config.yaml
arch: "convnext"
model: "multi-label image tagger"
dataset: "rosettes with rotational symmetry"
train_examples: 195000
image_size: 32
crop_scale_min: 1
horizontal_flip: true
cutout: 0.4
isotropic: true
norm: "layernorm_no_bias"
activation: "squared_relu"
mlp_ratio: 4
inner_norm: false
patch_size: [2, 2]
layers: 16
width: 160
kernel_size: 5
num_labels: 18
init: "kaiming_normal"
residual_init: "scaled_by_depth"
optimizer: "muon"
muon_scale: "original"
lr: 0.018
momentum: 0.95
nesterov: true
orthogonalizer: "newton_schulz_5"
adamw_lr_other_params: 0.0026
grad_clip: 3.0
steps: 15800
batch_size: 128
epochs: 10.4
lr_schedule: "step"
warmup_steps: 790
weight_decay: 0.04
adamw_weight_decay_other_params: 0
Rows from block 3 of a small multi-label image tagger, named by matrix and row number. Rows with one number belong to one neuron. Each number is 128 + 32 x the weight over its row's rms, rounded and kept within 0 to 255. All counts start at 0. Numbers have three digits each.
After each neuron's rows are labels from the 100 images, of 14976, where the neuron reaches its highest value: "peak on" is the class under the peak. Only what is clearly more common there than usual is listed. The data: rosettes with rotational symmetry.
# fc1: MLP up (model.blocks.3.mlp.fc1.weight, 640x160), inputs 80-159
# fc2: MLP down (model.blocks.3.mlp.fc2.weight, 160x640, transposed), outputs 80-159

fc1.129:117150123145143127119141111103115131135127194156132118057159138103108146068172100135097134130103188116101099084144112167089133125089144205118130137186110100117174087115130122158135122064147117128168096139186081125100093092089125167137128099
fc2.129:067138126159143173161147193128066133141107142134179163123132119149138090191169192109077082119193096111096123162107061156183134151133112157140134123134104107133153100187160095120075146113178121129143075134119129070167121087166149117096104120
peak on: rosette

fc1.356:201154111115127147123135222152095084132122166056142106144149161138139139122183100074094108115151173150177099137067113125164064081130127069099113128153109137140119155098109085119147136141121120115125112177097081110125119179140165093144121136
fc2.356:170091154104121119150124101108117139136142133133146153143194083133107130119128141138124163103087113148166180080084103137116105106101088190125149130175124080099035176078133099191127087173116107180128143111122154117212081135153123028144031100
peak on: backdrop

fc1.198:099095111135107165150041096153117143155138136132142182118187116144123094140144070123125199116119079140057125172127098185170125117126179180096109081098179181141167094096112132150112133150152088081126116099118114223122114088186159112109130175
fc2.198:098093184172106150126075090133142089121123080118184122187134127131145147057143122103091113158089123167132146152123176119132169145099120084111206112103160144056113111142107103101154074161129179152049124148119121152120129105145109145151141136
peak on: backdrop

fc1.280:112185127139088165161136114143121148111196143113128139157126079113145164134107112107106109120089106145122120134163135149120203169203080138153105134157059080154083099128145122071157124082096126155119123118084140197106128101154092104186090155
fc2.280:127102129119091153156125148128150171112149177110083088096114162138127149184100177126106103177164133102123080112113139103198137131118201090125149087139120127132096135150116074096109165102151152092109146097171117150079163067087158112176145150
peak on: rosette

fc1.44:162077154129152117121102174106123159175100124152151118103095166065093123138080117153108212148142070174183133115155122113106154155145097127160109138076151122105107094178052145140082130164165109082168120110106103136116094052106141127116101189
fc2.44:160152158122122133087112156140155108051049149148150129065073108143136076090114114153133107118129127127172120157179143115110115165120143107087123130156154180091102149080130141134110136165115122138213075075158166140085084127166118144130182100
peak on: backdrop

fc1.91:141184164070138123110111116132050137138125107097135134133125092123164155119088168192132137071136090139131094106163184123137106094136076106120090095087068145126134193098192134129117099079120088162114086129121127173137154072106137147148150159
fc2.91:082173164100091166136189132143148135087069203114106101122135131182116136105128135101160147126108125069125141169050115124148169146084139112114128124108170115149139101129081124072106132103137205123101152138136128088120164157078115108145153132
peak on: rosette

fc1.435:123123139169106104087149088166168122255059118147156147120127133107107114160148129130108142185151124143164104103134141103181126102141085104125082128101087080110137098142146134151136111112064112107223104095104064054132077104157062143123102119
fc2.435:148091114123119067188137140161133165090104098151110081123167160136080075090151187109126115140150141187158134134120078130129136130192157122170120161104181089114091120130151154082150147122110104161137184159106133125156135119142161140107105148
peak on: backdrop

fc1.46:144064108113109122148127110114141174206126110085101118177178157067097099137080140080123171142169155103181189105126162110139124131075128097151136136076145112089093055125237110163178127143122115083181136121083085106123107108170103119127083191
fc2.46:200091192029105136157118150090177129090084118152147103109175143145089067147171189135105135082148159155118101133210134134099093142170160118137125156145150212137086157140128187135152148150127144173138124109111167116088120120118132118161105130
peak on: backdrop

fc1.78:166143143167141088153069089123094163126148103117135162108113122108072102170089075124152113113145104187121113078113178125124115097165169130098143142123142162079064133109164061179159131108186113134125086154135157149108121090086153152184104143
fc2.78:136176149115167209131114106131114140127130144114119105151129157079122132232155103142114138089099110117158124037135115076070156133145173113141119115098161138144129108144100133156148142137093147093140140075168160117141142133150143139119185157
peak on: backdrop

fc1.171:114113155142118135151118153160068082090101099112134040093172195131115117116182141151112118077096099151111117145126115193062120117123143154120168149129112134180195089106130155135098135076137091142174154153112173149089097084106074125086138121
fc2.171:125156170145133177116067118157101109073138128125101121093114145111140084103178081072128055189187126046102094111111083193186139141118170138119156159152139135125158082215164112129128139126130138115117110139123114101082049115162147063119116140
peak on: rosette

fc1.567:157168069120128100086155104085125107173124122093105160138110102139195139083155149144146134051156112177133123084185102098132111149145147118147142122131124104140131145131144133087077151172120091090056131125129109100111140056122147040060129144
fc2.567:095164142060200042134152147132091149139102204068174116130153187103134099124166117172082172128154156057175081065133108115110115125089153125158104162200156135134061142120178132138184147104139126177100171155146167163136130136123098110074166145
peak on: rosette

fc1.122:195142069140151112113110117141141134117157062178156184118121161123116106147151077140147110154124116175153136079116137126109133077098099147133151138157152170126048146137127079146120083124193162112101125115192190102107142133108135131195057047
fc2.122:108167124105128205098148056147152147138162125121109130171175098124166117253086114130117142109146096099142157005135103157108152121151181159137109119099165122130136116160132154137132177162122130114107124082119167144146113092146158153126157139
peak on: backdrop

fc1.135:172101109062073074217107145129118114133105127134095128087089140139129125207117131094152168111145135135104140139137117173152052147121183108125097100118115139136103136115126077164115180109173172151103114093137151099116111142160128101148123133
fc2.135:098157127083099162076075117104104145163125096092147115120169148148138096169172080207099141065138206083107105152100120087110186120112100117114150119105210106096127119071114103096159130074173130084155127141098083136134126130114141104127071079
peak on: backdrop

fc1.108:118175162142121131107146122185166105186030150147099121089114076098059152173119143126140103161131131136088125109103141116147083135156138097192156098111117170144076146146220108135169116132104183147156110057126056066087131152138111125121116058
fc2.108:147103070154096088137098124126144146136166104127119157162094130091131082171150158112131158096170134134167101157095071139110107092255154106112086160109117103112092069117157164048130133113160138110163171104089132144094130153093210133110124092
peak on: backdrop

fc1.357:108071175165143099042159122131137123183079142129241151102123159112109127164133159140116170172173126182117122076128143110168133122117125103122088110086155152128157088164160130148096154120144112094204084083123067095115031097147120147087126156
fc2.357:157106158117148122183148113206147162075128065123114092126148130115093124090186166094108130112096142175152124146148154135133126156157203103191144182118195165093116116175121135083095098151101095131135125121104147150166107090095133114124129153
peak on: backdrop

fc1.298:128164087142075172143133123187163088190109066158159096165137121146173147113149143194062122142086088141137132184101138124170132140169156137108136122111191185091111093159130152157149029109080115103132083099129144073134125179123135096108139101
fc2.298:118129182158199088159176160117165120028143087174114078146169098154107128084140126137144165145162119150143098157193120131107092180144194123122166124116134093167090167115171174125108076121154160190110153141120124142124104122130222094186092157
peak on: backdrop

fc1.72:168121099158121096102101110196151081153166141145102181177065140144119132145224122134109090078134144139127127126160122144126192122090145158067111108135109152098173112110058118135127141139122131077128155109132089164153047160142105140138055119
fc2.72:102121119124151155152122095142131104182140089122128166142110103143120145132141184112102122111076095186123114096146126125112092099121111123055128118121114113092116130054119132091106101102105071101171112182118079197158191108137119093068071167
peak on: backdrop

fc1.614:102113119147113107135141115053136113178090124162113117100138128113215139150165107155173100097080154140154087140123068155121121143136097118040107144116097120117129130114191085161164157096172095173135099088129147111118071140130188144125207168
fc2.614:131149086130152170134149123125206069115108114144118154124134104124130126149085145109104102175171145100121156127127121107129128201099053128133095121141169136100161121070147089170139152163178136209133127085062089134119148098131160097186099104
peak on: rosette

fc1.253:138135136148103136101143101198132070230055138104114121150155127156107084131115129116152101127098101158144100091184116130126168132117140127089096086125116111157138088167132177114139096120116090144141077076113092114161060144161058175121142118
fc2.253:182139119119181081193113133112071124103105132178047151123131200158050116107123169105114118178132152180110129076168109094132120080132151111123127133124148102179127168092166112100147146107074114177104165158094119102138142125132194104102080175
peak on: backdrop

fc1.326:072104186175090143054109098157118127084112115117132108131096107151139168081119083125179045211174090177068101113126118111175129145119114104117118107087139185116118102188116148142132151112152166114160139130132110106108152055161090093095100137
fc2.326:063101084161086132149098121187104100127138123157160050088150117118165061093133098111107139107099142104167152129092109145121147149133105106118136093131106131116144103146113143074118098119100090100111100136069155135143139225086123115130094110
peak on: rosette

fc1.529:117067124137128148117144145126113163184106161119104093138123124130122135174122117122102120140133111124088154121157135111145145126127139118154134193101169108092075130091238101114148171136129142073168115043129073160123045151117082135130122103
fc2.529:181136135129081083141098116123149144138091119131109095122159130103130090139133161093163102173177137135069185152176121191124059127198142146129155164123150165073089100119118136093153184120136137211153187156094142140132132114120193111127073132
peak on: backdrop

fc1.117:166140124143107150117148092169145084183110123142134117119128134137066150114159137114176169186142200136103101124122170194127063147150120169123095112082122135140114153193121113164125123123082105183195110105138122059118141148123079132136173129
fc2.117:103077003110089111097091108113147146048187103076127118102177113139180094144181150135110135130088100149183108110090118164129152117199152138105162110112144096125162133081150135119154174170134082100139125125151138119094142140103154112108087145
peak on: backdrop

fc1.172:174100105158123114089111111129216088171156086162182140143105170133095127116153116157107070131132058127079114104137104153092155144128130100103090100095099160102134138146115089099135117143166172112107146137131096115148043147126117182139098173
fc2.172:114102080146182150135137100110084068099057104151095132127071145124080120089078154151165170160133070219163122138106099148133118103118160133080150149120141105089120173098128110102133065102110102114079163100139132179162129135145118104129132108
peak on: backdrop

fc1.325:136115153110125115079117153150106157084092087083126139139089081100221120099145172112203141086170104147130123122193143106138114110148177138119093140100146110149164142105177151126108137110101124102119110200140131196187106086143084105095180160
fc2.325:082128174135146082121123158221131112110137171112109111096087154120126142092138112138077147113201148138122134078125104083128122106117094110127138135096148154170136142171107123088116081093066123081134118123131116121099190152100113096116162103
peak on: rosette

fc1.639:101168166121130175103162232179075093136127184110081096109123145116162144113144147146045191182119117133086154099110114084133167163149099121125184087099111112096156073156086142059072089183140138103098140098144139082112131137104175104130073124
fc2.639:127147160131141122158080145150168111135146117142126146159167141149167142096081097137128121119056179086108091111146050145134152154128089117088174137115158091095142213038136176127113147172154080067091126097136166093189171120125149148127123133
peak on: backdrop

fc1.443:150113102052165125161172152111175120097154177107123136087152137119130152105171149161180119131107136122089132128142149102079145126120108115198096076086150154068109110134135179116111138147142046213126105148106099154094167119129144101053115143
fc2.443:151144174086109136127127126108185182132103120122100105168088131139161114119154184135110101111120109099081130129179101133122138148128151128093143186154091129097095121180145144104115105116133193141124146126145098171166138116149142121121165136
peak on: rosette

fc1.153:172107129101157083152194199156067089128046131158117139098098154120088138141184117140064176114185122124132144176095127118144158162149148157118110150178053109145117168131141131161185148126123125166142124106134158107096143174063131086106081162
fc2.153:093114124135194047048076083131162089144156141122130133090119140113077114128128129142151165132086184163129129094126114148096181109132140231106125164139190141090082128083140101115077116102123125138164126100118125127128133174153140185089075191
peak on: backdrop

fc1.455:116121131071094101146123093141096120074219185164137138162125139147162146104115140141157112094096108145113154116091095122162175093130111154091140075127118144128119129142174138133131048150099139152139145175133180167104142129095106142164157095
fc2.455:133122184030088141157114089081154116110172127093149114122124117242118121099107061121091127110106115084134121128103092140161115113123131148132143060078135110174082109118104146115130135101099168160095205108118121103116154186104121132130091122
peak on: rosette

fc1.98:124111122151169117125122123137095124135130079121087090107116141099106159117118175085134225161129149158066135114146134164180161100148122123105108109072161182070171079127134131133095120169149128138110121087150129097100089125193124140166060130
fc2.98:129139198150174207133086138139122135113119122132181102114154151200121157163178130134108114139118161085129130167153116096122136188081175093133149116097162163120138113152159090078125114180156144159129066139151143045197167168062148214112147119
peak on: backdrop

fc1.517:122055142165100147102156141142142126128065162099177181192079098133076147159134136126120149192189177136075109086132144105101134104137163167130120119019169174123138168115134155163125155130218116142150110131114093124140171125149140073158111139
fc2.517:136118170115109148116085115128096087065116125157076162107162103145114148164153100117198098132082112131134072146121114114075142095149107208099139154137173133077109133098145153080083154165116119139127157104134171135169142142113097142152142167
peak on: rosette

fc1.598:130119122113207203098164190211095108210094131145116151127168095164127102122097125139056137099142171145166108141172128105134119101178147166182098142117133144173175139121133151083106098116109099107090126125107170064165106150126176112144157085
fc2.598:098126148158146155141187146160164068121149088130127137180114118120124101070073082123158093144183128186176122111121140125123114158103100144102109138170094128104132239124162165116126137101181123144077091106106089086195121166165212098150118134
peak on: backdrop